A small contrastive image-text model, trained from scratch: text encoder width 256.
Rows from block 2 of the text encoder of a small contrastive image-text model, named by matrix and row number. Rows with one number belong to one neuron. Each number is 128 + 24 x the weight over its row's rms, rounded and kept within 0 to 255. All counts start at 0. Numbers have three digits each.
After each neuron's rows are labels from the 100 texts, of 14976, where the neuron reaches its highest value: "fires on" is the input token at the peak. Only what is clearly more common there than usual is listed. The data: rendered solids tumbling over patterned floors.
# fc1: MLP up (text_encoder.blocks.2.mlp.fc1.weight, 512x256), inputs 128-255
# fc2: MLP down (text_encoder.blocks.2.mlp.fc2.weight, 256x512, transposed), outputs 128-255

fc1.27:123126149131141141174133124121138092155146136074116121148106122146157082133136180167152116137102115121160107150103111091116108113155093199131138133133148107114159110128074127112133115113086112121164126143149168197092169128135146109063094182084163108178133132103115096104149148138145114125115139173138163099135129134154162118136100123145141134176122144134122117073131107111136141150150
fc2.27:137117137115131137145102099142115096163128114097105113162138137138119144176146126150127098092142222110154161150151101100058081107162106140075165120162144135115158133106142108072112124119107142115152081098143110135149131114088115142151150139132153119174121077124086143092148135134130110132108131112120122169117137119121124106117146112093133160126133123162151132153149112116125101132119
fires on: "chain"; "torus"

fc1.17:147141169110103121156125140080115164141079127110106134140159140145130111127173118138108123094092121116144169139123154101105137068108138125148080120127128143138103164093109080101121134141118115126174125120119153169123152100128106128105145126113133107141119121117116146148140128137100130113166118156081156093122120114154154115127152149124140133154119154106161107127106155119131150136130
fc2.17:139105116140124126137168140159148114113113156157115147128155128105142134100104127132126129095110153104151184135142115166164114175105108105084113121126135156134107134119148134135079103121120130128136153118132134111130160106109140145127081138154124093113075151119121170094187136100167115091179116145182125159116117108104107117138141084150126139143112115151138117136165141165107084133124
fires on: "chain"; "torus"

fc1.214:122125147152097092164150126140163140133123088135087091115110160138124113172125178142142113154080172142144113141125123145121112136123114161145126181093119135125136132127114096131133125133108138126151128124107152161120151079096132106135101119140106093154131175178128128141115161166129122146140121104104153141150107136129111096134113084128115130172141147168125135101167122145088123175130
fc2.214:128130184104107111131150113117118171101121160119141099142183168106166112149114132162174131121122129127159125101128110169127111120101084120115146130128109143118140126139076136140140094140144134171090141095084084103113175132106171094138116154156071098165100163169155090134140125149130142160168133152192133146138118131127144120141149139101103136120131119098041122089129121121129105148125
fires on: ","

fc1.310:134117143137092164162105145098104097156097127134112136116155114137139119113129118131139126162120041083119139082172139150154137204139103086111073142147135132100132105108097132153131119126128118144114095130106093158106104147101142126148137109125109117128129157095107196143125146139114137113092140177169119110127130116128141123149107136127134139128151101142096125133153108082131130153115
fc2.310:100113103111127130182161128148118129121135172159129151114120106075128126167140120129170163128144124100138090127202116110154160110134117102134164129147108098128128116121148138131084114161171142120140087135130073113105126127134100147139137125131136142103123101135142084127176130153110103120133108128128121150100138157145117122124118164158121089087122117105103082142164099130121110150121
fires on: "jack"

fc1.458:118086165117099139156160157119104123118127110105186203129154094139134123118156133122095119149138106101138135082117121104128157133106153170156129111117141119138147134095098128150118092144161116129175110134132092127095148146077121123120113136145096152118163139132127115130122148114151114103144121137166109113104091094132122107080104103160176142133097120133090114150113103127128101115192
fc2.458:120131130117165122155165121085121115107110134125118158171109117148133130147124041118152158117143070096082108128163129159113119185147139102118119137150131151130138142131139136121107156123137122140135082095101117119114142138097134115132122123136084101132092110112119121116127151114132111148146106156160134123118152123150134125121120144119110103108124128111084160061092107140107147138140
fires on: "jack"

fc1.93:123096153136128155124124176158056103163112122156126141115155113173135115161147128083153084147133193116174088124108161080137141163155138070120144125123129097131109153116122145093111120121160097125119117130135151176128103142137136127083101123139116132108137115144129118136184147146111094113085177173106081134140150055135143142104105145156148139140099110158110109116106116130137128129118
fc2.93:133205123137104095167112122160136156101121062114128118130147127112149139110137115153151144153117143093169146165135112077100153094168128121137089093120160143145115115134137102112150134143113159109132120136158144164112141124176132176115105154142103090132155124087104137097116137118115150112142114129163107111106144100120157108126167167135130142135110130117156144163098127171149135141098
fires on: "jack"

fc1.288:126115140134131119132136135118048146104105105117142130150133129166129135121141138106155132130121108065132142160121153118134163130145143113155122111141117097129139099125114148120108149103157131159124116104117123106096129147115158144112114101120144116110136130096120141136073158115119077121103123153126113100137129028162164144145156125139140120169109154167148158064142107168143143151110
fc2.288:137079121157144137117117141124172116107134116105122145106137120122164129107137101151173125112113179069119096129199140111140121124146135136173107123145144136139139113146104105128064127100160128123148105178116089117144113127141123139077113148086152143105141073130123097144135152164093138138124103154109111142143136144122132104106127132145102103100129120127148095155153103149155129128133
fires on: "jack"

fc1.12:115134133138127135150137146161123107143133094137136149138170147191119132171154136116157112099093199111171116140091117118118152114160142144113157108136093114118099124101149138082147149127118112131130102134143133156143127137113107092105133113143148128137136112143120071142113119169115122153106148130116149161129138152107133118131097160122140186115120140166137071111170122099141116166114
fc2.12:106140089126108151133111142158103114118115136128157176072131130117157130126138143150098128129112134150117108171125117111083128125153105086200115092103101134144111160125118115065144138149145104118127144102135143094091130126123152098146076160052113130107128140129101141116177102112122139101089173111133092114138130162153146104129158141131111124142112136137090161132089106124138135086112
fires on: "chain"

fc1.120:122094143119101147134087141130091148132124081132138115147131085182108108168144135118106074123132166155100139111114137108106144185112143122112142120146098124147095122110123152108126113127149139136160123113129077119113117134117142145144097160112099148148165158119102165154135126144088108117112108138131125176084134112127151133109164210147140126135137096126126155105134135128140099169142
fc2.120:112112137145093153136170119113127083114105143126122162126074098072166102117111091152157131169156138098112089134160112110161125172104112083182144123128133105116111102136116162126109093109124171151119159109113118104114103109104173133153151093154126154131135121122152116123164153143157085119132114151155158132101138107141117120131128168148128082138079136127094139106147093087166138132133
fires on: "jack"; "checkered"

fc1.467:098106175127115139132109139119083096119123126114085145116154142135104133175143137117160111164117160135150137151152134078079147090117137147117138105113146121108080091090108153129118174137117153141191145097123155197125146107093173124114109157109108107153123138133097159135133152144120119115112145148065154152103138068175137119129147145144129133145121149157127068118131150107101111123114
fc2.467:104183173114122083079132090152103111108111086115097116116130102104143120126140172123134124161084146084118094166142118132131080128130139138131129130103135115142134136145143091104163092153164113137132147150159139102153161110145131154131097135095123134122145142130143138110146129095150157117158120150154117112159117087148158133163130132122129180122112150152101194149150107123111118104099
fires on: "chain"